{
  "encoder_arch": "conformer",
  "hop_length": 160,
  "encoder_activation": "gelu",
  "encoder_mlp_ratio": 3,
  "encoder_width": 160,
  "encoder_kernel_size": 31,
  "text_encoder_causal": true,
  "text_encoder_mlp_ratio": 3,
  "text_encoder_qk_norm": false,
  "text_encoder_parallel_block": false,
  "text_encoder_positions": "learned",
  "beta1": 0.9,
  "weight_decay": 0.2
}
Rows from block 4 of the audio encoder of a small contrastive audio-text model, named by matrix and row number. Rows with one number belong to one neuron. Each number is 128 + 32 x the weight over its row's rms, rounded and kept within 0 to 255. All counts start at 0. Numbers have three digits each.
After each neuron's rows are labels from the 100 clips, of 14848, where the neuron reaches its highest value: "peak on" is the class under the peak. Only what is clearly more common there than usual is listed. The data: babble in 24 made-up languages, each with its own sounds, syllables and stress or tones, from a formant synthesiser. In brackets: how many of the 100.
# fc1: first MLP up (encoder.blocks.4.ff1.fc1.weight, 480x160), inputs 54-107
# fc2: first MLP down (encoder.blocks.4.ff1.fc2.weight, 160x480, transposed), outputs 54-107

fc1.313:130158116133107167158153071076141154126095112147119147166159160113184146143165105121141097075125101141167147132109131131178127135134150166194094115070175169185183
fc2.313:120143135111100101116141136126113061148138189125108190096110154159126126165058116130208152155136151148076156171101175114091119172086117140124135084134084089137089
peak on: /ɑ/ (33)

fc1.450:145068104137142072068194163132115073166222132164128182112198110109177120131115098131114103139121173132137127144129128151116084131022079133148082118124088079098070
fc2.450:137168084131121103151077138146167145107151090094075103085099181074166100127156130204061138172134138109148108104169145117161120124116133108161142133115131118143115
peak on: /aʊ/ (56)

fc1.215:060118156138134096111142109149123158089120112103182120127072114112156115073103212066095120140131119165160116119124139122148083064126186134144129144159127090126119
fc2.215:195096120202153163180134116061103140202124108071052139080183174156142165093137080143122076038111137064095170157153108084073117148071122159135118132101145091130164
peak on: /tʃ/ (32)

fc1.327:087179156086142120157066099137121067096114117140136136107193184094134138141072134136106132110118092142146150142152136151140110062102170197123133114112101123106152
fc2.327:169125130140121159171120132161082180198122084107072146149214089157067138100134123136144113089110171119080121092207157124132097112131054120066158113073137126131125
peak on: /ts/ (41); /s/ (37)

fc1.247:093150167124145144114118098152105078169079166132126120153166187094125133161145118073081127082120089162132132132196147123158084101128136183150141132142124141135171
fc2.247:144115148137130171136171113176096153187115115117072205192215122137080160142126155137122167084117171097103096070171173109160120099115052076089170109148132143116062
peak on: /s/ (46); /z/ (26)

fc1.168:149163115110111145106151087153168127162093122133139172137043125113192143144129109089107131139108145182135109067117151153124140135064138163074140142167132114132154
fc2.168:159114110205138066149130182117074147137107153150112073043147071150155139134157117165201140118102172167142125115151134106176162071164133082127093103049119115124121
peak on: /aʊ/ (34)

fc1.187:131135115085132107113080055048097233151093083151120129153051067133192107112144137106160122109126115132108144158153135145119112137121125164152084157113098118157158
fc2.187:099092160161124096107154142152159019108162166107103125110122176155101141139066158138129108160080114173127125083147142108146074094102145071117152101104141057105097
peak on: /y/ (29)

fc1.448:086084156127069155137090143156116141073138154141226132128100150133109116149100229097106135109133184094184086103134147092124103047122150092173162165129132126099102
fc2.448:128125116120089151178144170113145141135077127093227143147110141104121081076101154108164109122139162191183124104120154119115101106096103118185178158118131141128130
peak on: /dʒ/ (25)

fc1.89:077090150139150137144108117132108186086127124169202128110084131089136121082103221126119131102129120127170135137130130101149091098126158168185135121187125092092129
fc2.89:173112122140191137197155167044078166222107124065048145111108120128137164106155103138119093053062152085126144142117105129112150152080138140126144136049110094136165
peak on: /tʃ/ (49)

fc1.184:187151077154149067091190156080134128133163176193150236133154105120194162090144069112125140157078153161146109091141128159121085098145119085153122119151090114121131
fc2.184:098093165162101152135080125145103131106109081098046072078151147099135099088134126177101070163175164109155111145189138146098137195124148167183169132153173133129123
peak on: /aʊ/ (27)

fc1.43:098134135084165112140084105159072077131136149069135123087142197084154112140119155084085129128131087161134122132106122130166118071134181191145122124117112124133158
fc2.43:143134106153150135165171102177111128181133077151043187161225100169084138127158144126139103089126200071141155095211172110163145104159134089062067133141132107149115
peak on: /s/ (35); /z/ (27)

fc1.108:092110118120162095145126137162135092067132105127180110109148129096167085077063173143131135148177099131114118118146164167194115084138168169145097067119106140107122
fc2.108:136130126103132104080187164097096097109130126121063131099072117111152111143139108144134128157136181157144138141117106162114159179131210098131111159140128096165127
peak on: /ǃ/ (79)

fc1.469:077138128160137019106099101151134086080121202104126151106106132123130123191116110100124160178130087150125113148151129156102118163154120170111089115087151140132164
fc2.469:128144123130089139207085136146123181144104134131164108117163143134192119098135143124108077105115088164131130118112098115107175089125120141120108145097145094137154
peak on: /æ/ (30)

fc1.253:087113123150131115107119172158077150082152109118184133126100130132161108060129175128108077135124148075155151126117186132153075083181142142172134164135132098155167
fc2.253:150086120156106153105162177127159132129127122086114136102097128145098101076127129145110077166151198183164124117093160110119105104085084153193152152118146120141127
peak on: /i/ (36); /j/ (27)

fc1.312:094081125139129087203142094119179100091142149149177127124137134159128117083120186193113094155168129133108123120098143118136136086087116163190118114131146175081126
fc2.312:142104078155136104110104115146150142125144107187124080124099065152170163138108128124135111149113138048105101171166129104148156158168137163072094077112143131084144
peak on: /ǃ/ (70)

fc1.415:123158135123142118188066144151128132083165155150164093084142112087137102120094165154125147148124092137102120162088161124143080126152099155155068059143127101091125
fc2.415:153055067139123151143205170082126146161115128095157089087110112133142123105168152141239106109152196086134151144149185148146105134139140143126127118145123142154157
peak on: /ǃ/ (93)

fc1.331:092146158101132159173088105184073071109134111078160114104169203078099126096081153102106105092174086132142105134129144130139149036097170176103109106105117139126158
fc2.331:131123145155108139120141061195102151159135093157092161166201099157098105135120144119070143132127161121114066101216168106131116124143086127093171080150188097104128
peak on: /ts/ (47)

fc1.205:127139158095131142133092137179065170121091109122134122153116182057180142149108104133133153098102127115167182116149124159129130124110116136122084115156078088048083
fc2.205:131155156166126088135097153104129123153154145103081104085114114096084197099137142079045100179063074094124152173073052148126132104161159171158111103116144108093101
peak on: /ç/ (100)

fc1.38:127169050067173137159137160169124106114109109133164151096124126120156086088109144159174111081219091156096155132108155119185111081090146115099076113100070160170137
fc2.38:144076082160130105042170108214135131143160107142122112137113069151177066121131118133104099135144170099133095151138173126127098156153145146099124129106140093114162
peak on: /k/ (50); /k˭/ (28)

fc1.472:105088154165143099169117105128159127077167179143128119099203093130119122108114141194104099156147122127086133120113122147105108090107123141181104104165122154085078
fc2.472:129087139140149100158102148142107189095119120142144068129093096112138129092111159114119098162095128076150100150168130123200155110136122174106087048089165150079134
peak on: /ǃ/ (72)

fc1.359:083141169104164130189101132157106098089180088145157127089142161104104151090068191135142121113152052122147145142144123145174142050085167193115123081129134151090146
fc2.359:139108098139105152105161130180098113173140136103100164175189082174095141155174169096091156127112181104096073091192196106177123104131075102086195126113160092118089
peak on: /ts/ (69)

fc1.330:128175126057136164162107167187076102118123133116172106117156138060148085110093159151172165111191097154127118143117153108184127063088156114115100111131084137115117
fc2.330:158114051150164134062228097203118117149173085136103131130117104136153091111145108147128119116132168098104098120176159129143116158123141098105142133137167097171143
peak on: /k˭/ (35); /k/ (35)

fc1.45:082098132152173116133119114138159147042170161140116129107183086126110124121113129186094109156124088112064134122095136122127101132125111162177105123152128162091096
fc2.45:142090166127129117167088179120089206100083142113155066125129110134148112078079174096132109175111121083161140133142114150175135095147121164095109052097131158079120
peak on: /ǃ/ (90)

fc1.40:085112151109147093140088146154115176140049132091148100172097150113179109081109130141108084097099110145168163164177119184135125115135102152135094098086058089064097
fc2.40:125094082166127098148149166128145120154166208097073102124138116116099160152145105121063218177088053082114114151105097126123159136132114168129146110151154123122099
peak on: /ç/ (81)

fc1.422:126095133105151122131133156144158119128068084119131145149139140111164113033146117199125066059115131148103107108141160103162111124099120135172145178110096156128128
fc2.422:148109136173128125147126155122138160124173098108036148064074095194126147165159116133180084145178138134130148082136069114103151115117136094044095104087142145154169
peak on: /j/ (27)

fc1.264:133123123150147186157106073116129076136163165105105104076153178133103167158096133124108144118096114120115155126103134162125088103144115210137096098192141154121117
fc2.264:131153175161125158182094120163105148139109124148060176180202106108073152132114133096143157109133104083148118111189112090114175133132089133099160077126148117085097
peak on: /z/ (28)

fc1.217:077112146107122125137109193168120120074118179128178142113144128138166086102101172129116119100140144067145150146099171128127077068184156138110077159150076134141135
fc2.217:150110092103105148187093170110131149161116159068055134071108156148099087078154122112138105173120158207167108177098187119122113092133071125173149160097071163159130
peak on: /dʒ/ (58); /tʃ/ (26)

fc1.258:124160102068147151181108175155113133122131142103184095124141129082168062105086182165157129124187119138122142140094142128187136073072158110126073107109071125128099
fc2.258:134112065134161139061224107233100103148145071120109129102097110131142076081156118165138091104177176116092106127145172116180099128140136130115127125133131123144173
peak on: /ç/ (84)

fc1.23:111141154094124109162089130151119136057181110151180127069133113075161101112070175165126126169158089112103125159117156092166100117168134202113060043146136099085134
fc2.23:119119071124121105078200146174123123150151069109125112101114075109152098104197145122183121152143181113123124136150171139152122128171209140106081131138119112154120
peak on: /q/ (59)

fc1.101:115153156100120158200094108174074066124135117080159077116157176107095119123080125101112118087153091135162117110140158166144143025078151173094131094137114127142170
fc2.101:110151141145132138118137060173122161168165095193109181147187084132079105110113130152092138124109117101112097136193188094126102127175069146096151070157189105107118
peak on: /ts/ (54)

fc1.338:099125114147172062125083105135134087087156165131097118100143101170142138149121102136096141137121108121091132153098122089115086119141125215191079119158138103116139
fc2.338:123129205100135107192094165121104149104082143099145100132176166093102090086099177100110114185108129131180193115118108151152113092141120146138133111119140113105088
peak on: /ǃ/ (28); /k/ (28)

fc1.430:008115160106130154111081133148139101050166149118193108106148100173136091135097198130174135162177104100133110133094128110114108080138158101138120119147091140143132
fc2.430:163117141160153132204130159098141162151057157099120142165113155052111122105113145118157126084088157144124137102113171114109130127124059153213146131143098135113074
peak on: /k˭/ (46); /k/ (34)

fc1.190:049118116133077131098094152224150149111127127153132169131141144146146174119072131140133164140158149194129108103105120160115152137186074147107104123134073155102162
fc2.190:085175174099109151192113108090132150084115174165116139107115089072151137133138138121118142175111080096131117100115122154152182118151164129184116106182115103041044
peak on: /x/ (49)

fc1.466:081124121124159126132159127134054074156102195091130100155142177083142127162156116071094161105118081128173149121171162148143079086141135174149123142158131127151176
fc2.466:153143143131127130141185074171113111165138098157065196135228122110061104122136157163123139107116166083115118127188178092175112112140057100122142091140155146130096
peak on: /z/ (36); /s/ (29)

fc1.421:139114117169147138142131132139116157137199131150068127098110154112141137151174070076164155132164088197055143118067116121104072119116091165126080070177138127175182
fc2.421:130146128157127057172109134102116130130063132154090130124130143106173120135142138094137144143127109061149155149200100117077189178145177124155154139094158061147173
peak on: /æ/ (36)

fc1.456:176180119140114089116238182074147143161142169098128199143207085098216110094071074104089123137109113152124146108124113129124097137141162133155102111157159128132115
fc2.456:130000125168113110136071127188068096129166082113081089109153149126145196095186131185124086113171158141140086151129117157136137133115090147158162129105127111114149
peak on: /aʊ/ (69)

fc1.223:071115115119111118169116124160144130053106103155154112129130123179115129044042157203124076135148107189135125113113144126151146099130097140093138102065097186115165
fc2.223:121153116110139149176058113131126156113145115156173114108151088109189151129108148134153110140137155112090116168118145078145125109151153189126059112153113107091130
peak on: /aʊ/ (29)

fc1.319:114126122093200142157108100132094045106103187121092129149141108099159120154112120130137185110102073128091157175122145138124116096068095177193130084190105083120133
fc2.319:132126143086103118167158190112151172099125081115128134082122124127096146094121143116122124161131138117158167090134093086161154133155128091136118126150140108105077
peak on: /k/ (60); /k˭/ (29)

fc1.153:130140168104109175192109093180070066136127121084158095125184177086099113121078146121104121088129079125166137134146147179154154046069126175087125093119102123085171
fc2.153:124154156151097135125157069186128150159165092183130161142191099145086121127115145145124112137109138090119078098202155085120113131160080134077169095146175094120122
peak on: /ts/ (51); /s/ (26)

fc1.118:138134140072157096112105132143152146145056090139116165148117166155145127088144114158121116061105110125111129114143155084206134113102088132129128158084084111148115
fc2.118:112135120151133149115148132096116138086184072099036147110088050146088144129120136102138072179149156112135167092121090108118128121092185091065109082086139145157116
peak on: /i/ (63)